Weights of a small self-supervised image encoder.
Model: 6.42M parameters, 32-pixel images, norm layernorm, activation gelu, layers 8, width 256.
Data: trained on abstract colour fields from 500 small random pattern networks, 101725 training examples, 22.1 epochs.
Rows from block 5 of a small self-supervised image encoder, named by matrix and row number. Rows with one number belong to one neuron. Each number is 200 + 20 x the weight over its row's rms, rounded and kept within 0 to 999. All counts start at 0.
Before each neuron's rows are labels from the 100 images, of 14848, where the neuron reaches its highest value: "colour at peak" is the nearest of a few named colours to the mean colour under the peak. Only what is clearly more common there than usual is listed. The data: abstract colour fields from 500 small random pattern networks. In brackets: how many of the 100.
# fc1: MLP up (model.blocks.5.mlp.fc1.weight, 512x256), inputs 0-127
# fc2: MLP down (model.blocks.5.mlp.fc2.weight, 256x512, transposed), outputs 0-127

colour at peak: cyan (26)
fc1.187,212,215,213,215,226,206,182,206,189,225,194,226,209,201,202,207,164,216,179,196,215,215,217,216,182,161,207,169,156,206,207,200,214,228,189,215,168,191,179,186,187,208,233,197,191,192,228,184,242,166,227,173,202,227,181,209,204,213,200,155,222,225,198,198,200,200,210,206,197,208,157,203,219,222,206,202,229,190,212,218,227,207,232,190,212,205,199,213,222,193,192,169,191,225,187,193,213,170,186,210,189,212,212,178,215,214,203,200,206,216,231,197,201,197,195,193,214,187,195,211,186,204,183,227,194,162,194,221
fc2.187,203,172,186,188,163,212,191,193,212,177,210,197,198,211,209,205,196,226,224,129,226,186,219,197,235,185,207,237,207,180,175,221,182,182,187,222,209,220,173,175,202,192,184,194,222,186,182,217,184,233,168,185,216,188,217,206,200,227,169,225,204,233,186,179,208,175,179,202,171,218,258,208,180,162,200,237,187,221,228,189,206,212,157,209,189,218,208,183,216,210,180,204,221,213,218,209,214,233,199,216,212,171,217,207,191,188,185,206,237,207,177,208,185,160,227,201,199,205,233,186,229,237,191,179,230,191,184,224

colour at peak: yellow (92)
fc1.441,163,164,194,204,194,189,177,182,208,184,218,206,206,184,196,200,216,196,200,209,239,198,198,187,212,203,210,239,180,198,213,211,207,219,210,184,220,214,203,189,203,194,210,179,212,190,160,202,213,188,172,205,213,192,159,202,201,209,201,195,181,188,190,201,162,228,213,199,216,209,195,190,216,212,187,154,184,227,191,159,203,205,218,214,194,208,216,236,193,191,215,172,170,194,195,171,172,200,225,186,207,210,181,197,205,221,197,256,164,197,183,232,222,189,208,206,160,189,200,236,182,201,231,197,204,179,187,212
fc2.441,183,195,189,239,224,213,220,217,212,202,220,169,199,209,210,197,171,163,197,202,183,182,176,202,206,204,196,204,217,190,203,225,180,227,197,169,219,179,222,195,202,208,177,203,196,232,224,231,198,200,234,200,204,211,178,174,179,206,178,181,229,181,213,187,208,177,214,204,191,214,143,196,237,209,179,190,186,199,183,193,207,208,187,168,195,209,178,222,188,232,221,212,196,199,237,192,195,152,177,191,257,209,198,203,182,193,188,235,193,175,170,183,169,228,190,186,215,207,222,236,182,182,199,223,177,222,183,234

colour at peak: green (31)
fc1.29,203,193,222,216,169,175,212,190,203,209,178,180,186,207,171,206,216,209,204,190,204,226,159,148,175,183,176,230,182,206,156,207,192,198,218,201,156,183,149,212,220,168,204,186,168,211,225,207,191,200,199,183,189,171,207,180,206,213,180,207,214,197,173,224,201,182,189,166,204,214,195,219,221,218,213,226,175,190,178,197,221,181,211,208,192,266,164,191,189,211,199,223,192,181,163,197,183,220,227,200,183,200,211,225,189,203,223,179,176,206,219,207,235,188,185,199,177,178,210,207,194,237,187,198,204,180,204,138
fc2.29,218,189,140,179,199,156,180,166,211,200,191,204,230,196,192,217,154,199,188,201,198,214,179,200,236,227,201,227,236,193,203,203,224,176,186,208,237,188,216,214,186,202,219,198,177,198,178,181,240,212,169,224,209,182,228,174,198,204,248,186,205,199,242,171,192,207,184,225,177,196,192,182,141,225,204,190,207,171,225,174,181,223,203,181,247,155,222,200,204,173,221,221,222,159,210,191,208,177,197,200,198,187,204,192,192,168,185,235,212,197,209,227,183,198,196,222,186,217,221,191,223,176,216,198,198,201,167,196

colour at peak: yellow (59)
fc1.363,208,177,216,155,192,233,197,212,144,209,227,179,195,182,197,222,210,195,208,214,186,206,203,203,190,175,196,200,197,229,189,223,218,218,198,187,234,172,210,201,186,197,190,212,209,191,206,206,227,195,204,185,186,194,174,196,175,191,222,200,232,230,227,156,167,223,220,199,222,166,224,210,213,182,220,173,211,223,254,209,211,170,206,210,226,212,223,200,254,187,188,162,205,166,214,182,176,184,207,192,206,194,185,222,208,149,166,215,204,185,214,200,174,201,188,198,235,158,191,187,169,213,175,200,222,190,200,177
fc2.363,203,237,194,223,219,166,185,180,212,208,171,161,212,207,206,208,182,236,168,187,237,215,187,218,185,231,194,191,212,170,205,199,200,208,172,206,203,176,208,170,165,197,174,188,231,199,221,225,202,203,170,220,193,193,203,173,232,211,220,245,203,170,212,245,224,210,174,173,202,212,228,193,200,200,220,206,190,181,188,198,225,190,201,199,198,195,203,186,208,192,216,223,201,215,218,225,189,184,180,235,213,212,198,231,196,181,211,207,210,218,210,231,202,205,194,199,193,175,181,224,175,186,210,229,187,192,176,209

colour at peak: grey (66)
fc1.261,167,223,226,187,207,208,204,224,185,222,219,226,172,181,198,199,186,176,164,217,200,229,177,212,222,187,221,200,173,213,189,206,210,206,192,215,218,196,195,175,245,152,210,174,210,232,194,217,239,191,187,197,206,165,197,209,195,219,200,249,160,174,181,143,210,205,174,201,218,207,175,199,232,204,218,199,172,211,199,215,210,188,186,214,193,194,207,200,191,195,165,232,197,200,216,185,210,209,216,211,225,173,176,161,199,183,220,209,220,175,199,194,184,218,174,200,222,200,201,229,214,177,184,201,184,190,236,174
fc2.261,227,179,197,179,180,155,193,195,241,161,156,177,197,219,214,175,197,186,233,199,200,195,203,212,205,218,172,211,184,213,210,188,212,180,233,197,177,229,203,214,174,223,192,208,187,192,231,216,179,236,166,198,217,235,150,188,204,210,230,195,204,189,255,211,238,195,192,221,205,164,199,192,167,168,193,200,214,165,228,193,202,216,215,211,248,201,239,229,199,144,214,194,215,185,200,191,215,196,202,183,187,203,198,197,195,206,195,213,178,213,189,207,228,217,173,225,173,204,204,176,202,208,223,209,216,234,183,223

colour at peak: grey (64)
fc1.461,184,184,183,209,186,175,201,208,210,194,226,218,216,191,183,199,181,192,216,178,217,186,226,205,210,178,209,160,255,232,209,207,200,229,194,202,201,187,199,199,231,227,213,178,206,202,159,224,232,192,182,203,197,185,218,193,227,206,190,164,197,165,205,219,197,203,187,206,222,255,183,188,175,184,211,197,205,227,184,205,216,234,141,185,216,222,191,168,215,203,187,167,180,196,234,181,173,217,233,199,198,209,186,205,208,225,192,204,229,200,205,176,198,218,196,202,158,198,183,219,237,206,219,197,197,215,191,171
fc2.461,219,242,174,196,175,222,218,194,196,205,185,209,209,206,207,202,188,221,172,171,176,198,190,202,185,192,203,207,196,202,209,195,192,177,225,193,231,199,158,206,227,194,225,183,226,191,216,197,202,185,212,191,194,230,202,245,149,182,228,199,163,210,187,188,208,215,194,192,192,199,231,202,194,226,201,160,175,195,198,182,206,192,208,202,194,219,174,225,199,187,215,196,187,213,190,225,222,204,172,177,212,189,193,159,170,239,177,182,191,191,219,196,218,237,214,220,208,190,222,154,186,203,182,221,184,204,209,217

colour at peak: blue (46)
fc1.266,229,164,203,197,184,207,201,156,184,187,208,182,169,185,223,202,210,202,234,178,234,206,191,211,181,222,218,208,224,138,200,231,209,195,216,195,203,238,218,193,217,214,207,205,209,199,176,183,188,211,217,242,205,187,210,235,210,218,203,197,181,206,202,227,195,195,212,198,173,210,196,196,224,196,203,226,182,186,196,220,208,193,204,214,171,237,214,186,185,230,210,206,180,184,189,181,173,201,180,200,203,189,205,199,206,222,172,225,240,192,194,248,226,229,195,191,198,196,208,195,212,204,196,203,197,236,228,191
fc2.266,213,208,222,213,202,207,191,211,211,217,191,206,235,176,208,193,196,188,180,199,180,157,266,227,194,245,159,196,164,205,222,224,192,237,205,219,203,174,175,177,213,188,212,215,176,199,245,201,194,195,191,214,193,215,201,216,144,200,207,240,210,216,223,167,203,185,178,239,172,194,199,188,171,197,204,181,236,161,165,186,186,220,176,216,214,205,160,203,205,183,169,186,167,199,221,194,205,237,213,192,186,203,185,224,204,226,220,192,206,212,229,198,168,180,196,182,178,259,199,204,182,215,189,227,182,172,173,208

colour at peak: blue (66)
fc1.444,204,234,216,164,183,212,181,194,184,205,172,184,202,182,196,235,212,218,209,204,184,216,164,208,192,225,193,164,208,222,192,219,207,219,221,203,203,182,176,194,219,245,220,206,195,256,214,212,203,222,229,210,210,239,208,191,157,217,193,215,222,210,217,149,221,178,190,176,218,241,208,186,203,196,204,179,168,190,215,193,209,206,180,239,175,176,214,238,190,202,220,179,178,198,206,181,191,243,189,178,205,191,206,165,164,224,208,220,206,191,180,224,190,196,192,144,180,220,200,230,188,218,193,225,213,175,214,234
fc2.444,181,173,208,209,196,187,196,187,203,209,198,225,209,198,190,212,172,165,194,204,186,189,241,210,220,228,205,211,204,198,206,165,202,194,209,171,219,195,212,213,186,210,225,187,205,179,219,185,201,211,197,218,195,151,194,212,209,209,232,186,173,183,209,225,229,174,199,215,184,206,191,216,217,202,202,209,210,206,185,207,176,209,170,239,208,217,172,178,186,182,181,203,183,221,192,199,172,172,206,204,196,212,191,232,234,150,212,179,205,211,189,209,258,176,219,214,214,234,215,221,201,167,192,208,171,205,217,184

colour at peak: blue (32)
fc1.307,167,207,214,182,209,207,195,205,200,201,179,198,192,185,189,187,198,209,194,210,188,208,260,233,181,186,200,191,173,210,160,227,225,215,223,228,215,161,225,202,173,207,188,177,232,226,204,193,182,196,191,177,149,173,186,178,187,219,167,201,223,203,208,206,187,181,197,233,228,222,200,204,173,200,176,237,175,193,174,184,212,182,202,199,166,182,212,200,248,209,218,211,176,211,180,218,207,211,199,193,232,195,207,216,210,160,216,188,203,212,213,191,179,231,209,223,198,194,198,197,186,207,194,218,191,225,209,173
fc2.307,249,234,196,193,175,182,173,181,163,209,169,200,202,194,155,185,211,195,191,170,157,246,166,218,214,217,215,215,223,243,202,192,230,207,210,174,198,188,211,186,206,208,239,191,193,200,225,199,185,209,207,205,212,204,205,200,200,207,219,223,188,209,163,168,193,193,211,209,240,192,204,207,215,213,222,205,198,208,204,184,183,195,175,231,243,199,182,179,184,203,199,215,241,167,175,232,213,197,204,204,173,212,210,182,218,197,210,174,214,222,174,191,193,195,182,222,160,187,206,220,187,201,203,220,220,152,208,201

colour at peak: cyan (49)
fc1.509,180,167,204,188,183,212,224,204,183,218,216,197,204,242,196,158,197,201,206,230,199,215,190,198,205,200,225,224,176,221,195,223,214,187,190,175,195,234,217,176,180,233,182,185,193,198,182,170,191,204,169,231,177,203,201,224,189,169,202,196,210,198,221,236,209,196,224,179,199,218,214,194,246,223,194,195,202,161,236,150,175,197,161,192,234,230,187,219,208,186,205,206,163,215,257,222,191,206,179,201,199,202,165,177,230,192,219,179,188,197,201,167,209,186,186,195,218,197,219,229,186,177,197,198,195,210,204,208
fc2.509,230,193,220,237,192,206,161,211,220,196,191,206,223,200,189,197,198,204,154,208,196,188,211,194,197,227,189,198,191,185,186,164,175,230,191,182,195,179,202,195,193,197,199,223,208,210,231,186,210,188,185,176,201,193,202,183,199,250,230,167,183,230,193,204,184,209,203,194,200,167,212,184,180,197,234,208,215,235,201,201,217,219,223,196,190,143,190,239,182,227,229,164,208,177,196,231,202,197,164,191,224,194,204,182,194,202,189,219,184,208,184,194,182,207,202,227,225,188,209,180,171,235,205,210,208,148,212,200

colour at peak: green (91)
fc1.483,200,232,180,179,179,185,205,189,203,162,212,220,247,179,204,224,213,199,200,194,219,207,191,216,209,240,185,180,215,188,209,197,240,222,209,196,203,186,177,198,155,203,205,151,225,172,206,184,221,204,190,202,156,214,210,172,240,223,200,242,204,146,200,219,200,213,204,211,183,189,198,223,208,180,198,206,209,248,202,190,220,246,148,198,177,173,201,200,164,190,198,216,189,224,219,225,203,233,235,175,204,163,171,176,199,213,218,211,174,220,191,171,196,153,205,220,179,209,203,227,214,162,213,176,203,238,202,195
fc2.483,196,213,176,206,200,209,200,192,201,186,203,187,207,178,172,202,215,173,192,194,247,228,201,176,216,167,215,204,138,187,205,235,199,194,186,198,195,223,229,190,180,232,209,177,215,212,232,167,181,168,203,204,257,159,234,182,174,201,177,186,196,193,189,212,192,189,186,207,216,230,210,198,194,240,178,192,221,192,203,234,255,196,188,191,210,199,227,207,205,214,173,194,203,175,184,165,212,213,148,208,207,184,215,225,173,184,206,184,179,235,188,208,190,235,209,188,171,192,265,155,220,230,196,186,191,172,185,165

colour at peak: yellow (47)
fc1.124,193,188,217,184,204,230,192,233,184,195,192,197,225,193,184,187,181,203,225,185,229,199,179,212,225,219,218,183,221,215,211,226,215,253,194,209,180,226,208,220,198,210,161,199,202,231,187,220,172,163,180,247,191,198,197,190,177,220,186,209,208,184,213,203,182,200,194,165,178,200,165,189,216,192,182,189,201,181,196,222,196,218,206,235,191,193,227,206,186,185,186,204,192,210,204,261,221,203,179,201,180,221,240,219,184,203,165,233,196,196,229,218,176,170,192,189,231,213,180,216,212,236,188,167,194,182,147,188
fc2.124,205,203,222,228,201,190,251,168,221,166,176,199,221,194,207,207,196,180,204,220,158,171,238,223,192,201,211,252,187,189,226,227,198,179,196,202,238,184,197,189,190,152,181,232,226,202,216,212,194,188,178,191,233,218,163,192,183,163,209,216,173,187,186,200,210,217,194,194,193,180,161,199,209,186,210,183,190,226,171,188,201,207,157,226,208,192,198,209,173,204,213,187,193,193,234,194,188,151,236,189,210,215,235,197,236,156,200,196,157,191,175,209,187,201,216,230,197,197,189,181,194,233,218,179,167,205,200,236

colour at peak: green (65)
fc1.255,210,181,183,202,167,190,221,217,219,184,197,192,194,169,193,219,198,197,206,155,222,181,209,210,188,183,187,237,229,173,213,214,199,197,165,180,164,213,189,191,185,211,210,193,246,202,207,193,173,214,192,189,188,226,156,230,227,148,206,188,192,203,188,241,174,218,223,192,175,183,214,187,199,206,192,205,213,250,212,216,202,209,221,211,231,224,214,208,168,211,181,192,190,159,229,203,209,192,188,215,218,214,210,182,209,207,204,172,199,203,210,186,160,212,208,225,202,181,199,205,182,182,229,198,263,165,210,178
fc2.255,188,216,210,167,243,202,197,200,176,204,220,190,214,190,240,191,213,182,231,202,211,184,191,208,177,193,188,213,209,218,205,198,238,210,179,220,193,181,227,195,226,181,196,216,176,208,179,166,214,191,168,203,247,188,185,207,218,149,185,196,204,195,192,163,226,223,208,224,205,190,188,211,185,232,209,222,186,208,173,171,261,173,192,201,169,221,174,199,246,209,201,165,209,227,183,201,181,225,202,219,212,245,200,198,194,193,196,228,212,186,210,179,205,195,207,209,185,181,193,191,241,195,198,221,182,245,176,211

colour at peak: yellow (27)
fc1.333,217,226,175,200,204,204,232,209,179,188,193,208,183,166,186,188,201,212,200,222,194,207,213,167,211,199,236,226,164,185,224,190,201,188,174,188,194,218,186,184,228,195,209,200,197,169,162,232,234,210,179,197,228,223,209,205,217,193,204,214,178,196,204,189,226,182,174,148,216,210,179,195,212,202,172,186,191,186,202,210,188,202,213,201,170,213,198,189,189,197,206,166,246,213,189,189,190,179,183,223,206,212,186,218,253,236,166,230,214,221,212,230,163,199,212,174,205,194,228,196,238,201,191,190,189,229,205,201
fc2.333,210,207,190,184,184,178,184,199,194,228,196,246,224,149,235,222,181,206,176,210,186,214,193,202,199,187,215,194,185,196,200,209,212,218,192,210,174,197,169,167,212,188,200,196,173,208,201,181,139,190,229,214,197,179,186,194,214,210,209,185,226,219,213,242,176,213,186,180,206,201,233,186,261,185,207,193,201,218,226,221,172,220,175,191,226,212,180,205,194,206,218,199,183,186,233,208,200,206,188,197,228,202,174,183,200,195,199,221,189,187,168,179,223,207,191,229,221,170,191,183,195,181,211,171,211,191,181,194

colour at peak: blue (34); green (31)
fc1.118,192,177,189,194,158,225,208,213,220,186,177,190,185,147,164,188,178,174,248,209,177,224,228,198,183,185,237,167,214,185,194,215,198,196,184,173,207,219,161,207,206,190,201,188,202,226,184,212,212,220,185,209,190,239,175,204,225,217,208,203,207,174,225,228,158,203,173,220,187,220,193,171,194,186,194,175,206,195,207,216,200,215,215,200,207,186,190,177,218,243,213,187,181,192,199,228,212,183,206,178,198,201,202,181,209,214,237,242,223,182,212,198,234,185,233,171,200,199,173,183,212,207,201,174,151,197,230,220
fc2.118,197,220,180,201,219,233,208,183,203,200,219,170,225,227,183,192,196,213,186,181,210,189,210,227,214,188,180,201,174,217,186,161,206,181,232,222,192,193,225,190,182,233,210,175,161,207,211,198,189,201,213,209,170,194,180,176,185,202,215,226,199,209,178,165,201,208,209,213,179,162,194,197,190,204,211,170,211,204,200,187,177,170,190,205,197,233,191,202,230,177,225,213,212,210,225,196,174,215,167,224,227,194,202,177,183,212,187,215,191,210,196,221,220,202,160,207,208,227,247,208,170,176,201,232,186,194,199,151

colour at peak: brown (29)
fc1.244,191,204,165,230,181,200,223,220,182,219,225,206,222,182,204,221,242,217,162,196,204,194,227,178,191,203,202,208,185,187,189,194,181,211,221,164,185,245,169,192,206,203,213,171,197,183,214,204,218,204,209,187,182,216,218,192,230,186,212,214,225,209,150,186,196,188,218,185,229,236,190,206,196,198,147,188,192,208,213,189,197,206,210,220,147,204,213,180,213,212,218,179,188,170,179,137,208,182,194,189,247,216,198,217,198,213,208,205,196,196,171,220,215,193,212,211,202,205,208,210,218,248,197,206,229,171,245,217
fc2.244,152,173,203,227,214,233,196,209,204,202,200,232,212,229,207,211,149,188,225,170,196,225,180,228,194,205,159,229,198,213,222,157,183,172,186,169,188,232,201,217,190,214,181,204,238,203,181,241,201,198,257,224,202,189,196,197,194,202,203,146,194,209,232,191,193,193,223,220,175,220,219,175,196,194,222,199,197,229,213,212,216,195,192,214,215,211,176,227,200,203,210,176,164,201,185,210,200,175,219,210,235,234,172,181,185,180,203,197,189,201,194,207,199,207,196,220,204,209,182,155,182,182,213,207,198,206,193,171

colour at peak: brown (45)
fc1.73,159,212,188,210,218,172,192,208,189,201,179,192,200,210,215,193,186,210,173,161,232,168,202,208,194,201,187,234,209,199,187,159,220,179,178,216,196,182,215,217,214,198,239,159,199,203,200,210,206,227,208,179,208,166,188,214,217,196,212,197,224,222,218,209,216,160,196,196,217,164,183,178,180,203,196,214,209,202,186,213,234,190,159,189,190,172,152,220,185,191,176,197,176,223,226,193,197,205,252,195,191,231,213,186,226,187,225,210,227,182,226,219,178,215,197,192,203,199,190,219,218,192,237,197,168,222,195,238
fc2.73,242,188,158,171,181,187,217,182,214,136,220,203,198,206,206,215,191,194,208,238,176,195,196,214,203,171,197,178,198,204,170,193,178,192,219,193,193,207,181,162,173,198,195,231,208,220,203,203,201,207,226,160,219,242,208,194,211,214,207,224,199,220,199,194,201,212,172,205,208,221,198,220,218,202,199,206,191,195,219,205,174,193,245,193,231,202,237,189,214,212,187,179,208,190,167,193,155,196,192,178,201,189,192,238,194,224,187,181,164,204,163,187,220,195,198,225,192,204,207,176,152,210,180,225,213,214,175,153

colour at peak: grey (85)
fc1.260,209,199,191,196,194,190,206,178,162,180,179,203,217,202,203,207,201,206,207,187,216,178,197,213,184,203,201,211,202,214,182,177,198,218,214,186,189,216,198,205,190,206,151,176,222,176,220,188,213,192,201,197,223,176,222,227,170,204,219,144,189,182,216,222,197,180,188,153,189,191,231,196,210,185,209,179,202,195,194,225,188,208,199,241,215,195,190,214,229,209,161,176,183,207,205,128,204,274,199,173,213,208,223,222,188,198,195,180,249,186,200,202,177,194,205,201,172,178,229,183,193,151,199,208,213,200,207,199
fc2.260,163,195,235,216,249,185,188,239,196,197,235,186,202,206,200,168,204,213,193,170,172,192,224,211,222,197,184,172,187,208,212,202,220,189,183,209,194,177,180,162,216,208,201,187,191,206,178,178,225,207,239,200,165,213,191,180,222,172,237,214,213,199,159,171,237,227,231,216,168,226,178,222,191,213,231,171,176,199,237,230,201,224,188,210,161,209,245,205,203,188,235,204,184,194,179,208,164,193,185,225,194,170,209,200,228,217,211,222,165,226,224,199,184,162,212,176,195,199,175,213,242,182,189,208,218,208,184,193

colour at peak: yellow (29)
fc1.497,215,155,192,196,201,199,192,199,188,194,224,198,195,191,215,203,217,167,195,200,206,210,233,190,169,172,182,211,172,209,208,166,240,198,217,194,194,161,170,240,215,203,183,192,214,204,178,198,210,217,194,182,221,205,168,198,207,203,182,195,187,201,225,192,197,176,185,216,246,186,176,186,205,225,211,171,191,206,249,174,248,178,213,181,191,213,170,205,195,194,170,206,225,203,221,206,162,191,202,228,208,225,197,201,215,186,217,233,206,221,195,205,176,213,180,170,178,212,196,151,221,192,211,190,236,190,195,230
fc2.497,202,228,225,173,226,178,215,237,213,210,185,187,210,207,193,202,172,172,208,229,228,174,196,193,238,209,197,185,207,200,218,210,230,211,193,176,211,224,208,168,173,178,197,210,186,217,230,203,196,208,203,177,204,185,211,209,188,223,223,193,224,161,160,221,214,215,191,169,161,219,208,220,234,166,205,188,187,177,220,195,166,159,217,196,178,220,204,221,181,200,177,168,162,183,179,203,209,211,192,178,194,160,194,196,192,195,210,182,180,207,235,231,188,185,225,216,195,182,214,220,209,165,207,260,184,189,221,230

colour at peak: yellow (40)
fc1.64,213,192,211,200,197,217,202,161,233,215,201,182,188,182,216,220,180,204,170,178,202,192,186,208,235,225,194,215,207,205,221,166,212,203,203,226,227,154,201,167,190,174,222,185,225,204,210,212,182,183,165,229,229,216,195,224,216,231,244,193,236,183,219,208,201,235,208,197,199,219,187,188,181,202,182,228,147,212,183,182,189,181,179,232,170,178,201,212,214,202,180,212,176,202,200,176,184,185,208,184,225,218,190,219,197,205,198,195,183,238,188,204,214,183,224,223,187,192,197,189,223,170,209,196,198,186,240,174
fc2.64,194,205,184,206,194,199,210,207,194,209,187,220,215,185,238,227,204,170,214,192,183,172,185,196,193,213,189,211,198,224,210,206,165,189,196,211,194,249,251,212,205,191,206,210,189,201,181,225,213,205,219,174,196,205,190,198,176,191,213,201,207,196,198,201,180,169,239,184,176,234,200,194,195,224,209,201,235,164,167,190,186,203,172,195,220,196,189,197,206,238,206,188,209,206,203,203,222,207,214,205,209,218,195,189,172,168,217,220,199,179,205,211,186,262,203,203,245,198,204,182,218,185,170,228,201,195,198,237

colour at peak: yellow (25)
fc1.129,215,214,195,202,210,251,253,184,210,198,224,179,205,188,177,205,184,181,196,190,205,212,189,224,194,230,229,222,142,171,204,190,199,217,191,176,216,219,268,168,191,182,187,220,235,162,206,216,176,203,177,196,227,175,200,183,211,206,228,193,208,220,223,210,177,196,203,220,185,205,182,223,195,189,164,198,197,218,211,226,206,194,168,195,187,225,191,188,193,181,189,191,193,218,220,189,120,196,176,215,183,184,199,205,170,189,195,175,204,192,169,199,239,206,209,179,182,177,221,188,194,183,185,205,175,169,205,187
fc2.129,197,200,185,187,176,197,203,223,214,169,228,196,183,200,195,208,186,160,175,190,196,199,182,179,177,241,209,209,206,214,190,202,183,228,242,227,223,213,213,197,196,168,200,185,193,222,193,185,193,224,210,203,189,195,208,211,192,193,207,228,168,220,219,201,209,207,186,202,202,180,208,172,182,203,194,207,192,167,193,213,210,203,204,144,205,193,193,196,237,222,205,225,195,254,222,188,228,190,180,197,192,219,198,210,197,216,203,194,214,201,222,198,209,161,177,171,217,169,161,227,200,195,179,221,211,201,187,200

colour at peak: grey (66)
fc1.470,212,231,174,226,208,192,202,218,164,226,175,193,210,179,171,202,199,182,228,205,230,200,198,197,222,199,229,210,172,218,210,160,186,164,168,174,190,187,233,232,193,198,194,201,206,202,217,158,202,213,217,186,217,189,169,217,204,209,210,244,184,167,207,190,207,174,212,218,227,216,245,206,200,174,232,179,212,164,204,187,214,185,199,206,203,252,189,170,197,185,208,229,203,178,173,157,199,173,184,239,188,184,179,208,210,177,204,177,230,191,194,208,205,218,184,207,205,185,172,195,219,240,200,198,186,197,208,168
fc2.470,166,193,215,144,173,222,234,196,209,177,195,215,190,210,245,205,190,180,209,207,208,200,192,173,164,220,163,181,217,195,185,239,184,215,210,240,210,212,207,169,198,222,202,207,202,205,221,209,180,219,190,183,162,209,213,166,184,213,186,192,201,214,197,199,202,197,209,179,188,148,160,184,195,218,169,217,195,205,186,214,196,183,208,192,232,200,221,213,208,200,177,176,189,227,221,253,235,213,222,154,237,199,188,222,192,239,182,216,189,182,212,199,209,216,221,193,191,197,229,215,175,170,189,209,210,221,203,212

colour at peak: green (65); cyan (32)
fc1.489,193,208,189,175,168,193,157,195,199,187,227,171,198,194,172,186,181,236,185,244,220,182,219,177,191,192,204,194,191,193,211,164,216,194,214,208,189,175,217,218,182,199,238,197,196,203,232,205,210,206,202,201,230,196,232,205,184,196,210,195,221,201,193,198,156,190,244,198,165,218,195,193,186,181,164,199,210,177,203,211,168,193,200,206,189,221,189,185,183,199,214,182,200,196,191,239,234,173,183,222,199,213,202,184,193,224,216,213,214,208,203,197,152,187,155,213,228,186,234,163,188,176,178,197,194,162,178,221
fc2.489,225,192,219,241,225,191,165,209,176,201,228,242,207,204,186,177,175,167,166,176,209,192,214,210,187,178,190,201,205,208,175,204,263,222,220,184,182,189,176,199,198,183,184,196,195,187,177,204,214,195,202,238,188,217,190,228,214,224,181,195,207,185,201,251,203,204,192,193,219,200,211,202,188,205,206,230,181,210,188,186,186,226,218,244,208,212,206,206,190,204,196,187,205,193,230,219,231,198,198,181,189,176,216,190,209,241,226,187,174,206,231,192,211,204,219,184,179,226,198,182,199,203,236,209,176,211,176,171

colour at peak: grey (65)
fc1.370,165,212,213,203,221,231,215,230,178,170,215,190,197,167,175,214,184,173,196,207,215,222,215,188,219,186,174,195,183,209,204,194,212,208,197,173,185,218,208,209,193,195,206,234,174,214,214,244,193,234,173,205,192,187,189,235,169,222,210,197,218,222,226,153,191,189,189,192,190,207,215,220,193,200,187,202,163,233,166,189,187,203,200,216,187,232,204,230,211,202,235,197,181,226,211,209,199,216,189,167,198,186,180,194,216,223,219,227,234,198,179,192,193,203,207,222,236,166,224,185,177,197,194,163,192,187,174,174
fc2.370,218,203,222,209,215,210,210,177,171,244,220,238,197,197,232,202,256,187,186,191,209,208,217,237,195,179,199,193,190,194,188,209,224,195,190,195,214,176,195,198,215,183,175,197,239,201,208,179,213,163,220,191,209,237,219,180,214,174,214,213,188,200,203,139,190,210,188,209,192,152,225,196,170,158,199,221,228,179,198,210,222,208,186,199,193,202,225,181,193,208,178,185,195,194,234,196,187,175,218,188,188,205,212,194,175,187,190,186,196,196,195,200,141,206,164,178,197,202,208,197,219,198,223,210,231,205,158,201

colour at peak: cyan (31)
fc1.5,159,223,159,187,200,177,199,210,204,170,232,194,153,202,223,204,241,206,207,204,229,207,188,187,158,205,183,179,208,204,199,206,210,209,155,212,179,168,173,191,231,207,253,188,174,211,209,194,219,212,200,187,188,212,254,183,170,196,215,174,188,162,215,218,193,196,198,190,186,168,191,225,187,172,216,203,167,204,231,196,228,191,191,205,196,215,161,203,194,176,178,194,221,197,211,193,199,165,232,202,184,176,200,197,223,223,217,223,196,190,193,199,212,218,198,174,204,201,182,223,212,206,201,191,201,223,197,231
fc2.5,238,191,230,183,220,182,207,170,187,200,207,219,192,220,198,220,175,203,148,204,226,200,264,208,214,170,163,233,208,181,231,182,227,196,175,176,183,188,185,230,210,229,189,226,214,198,201,233,162,215,192,195,169,216,196,215,238,188,201,220,220,215,208,204,201,190,169,215,198,222,204,225,211,195,139,205,202,198,198,201,201,199,217,190,180,221,238,223,192,252,192,166,213,234,169,201,190,180,192,183,230,217,204,189,186,200,192,172,203,229,204,191,196,207,179,197,186,201,193,200,214,220,177,206,217,186,187,228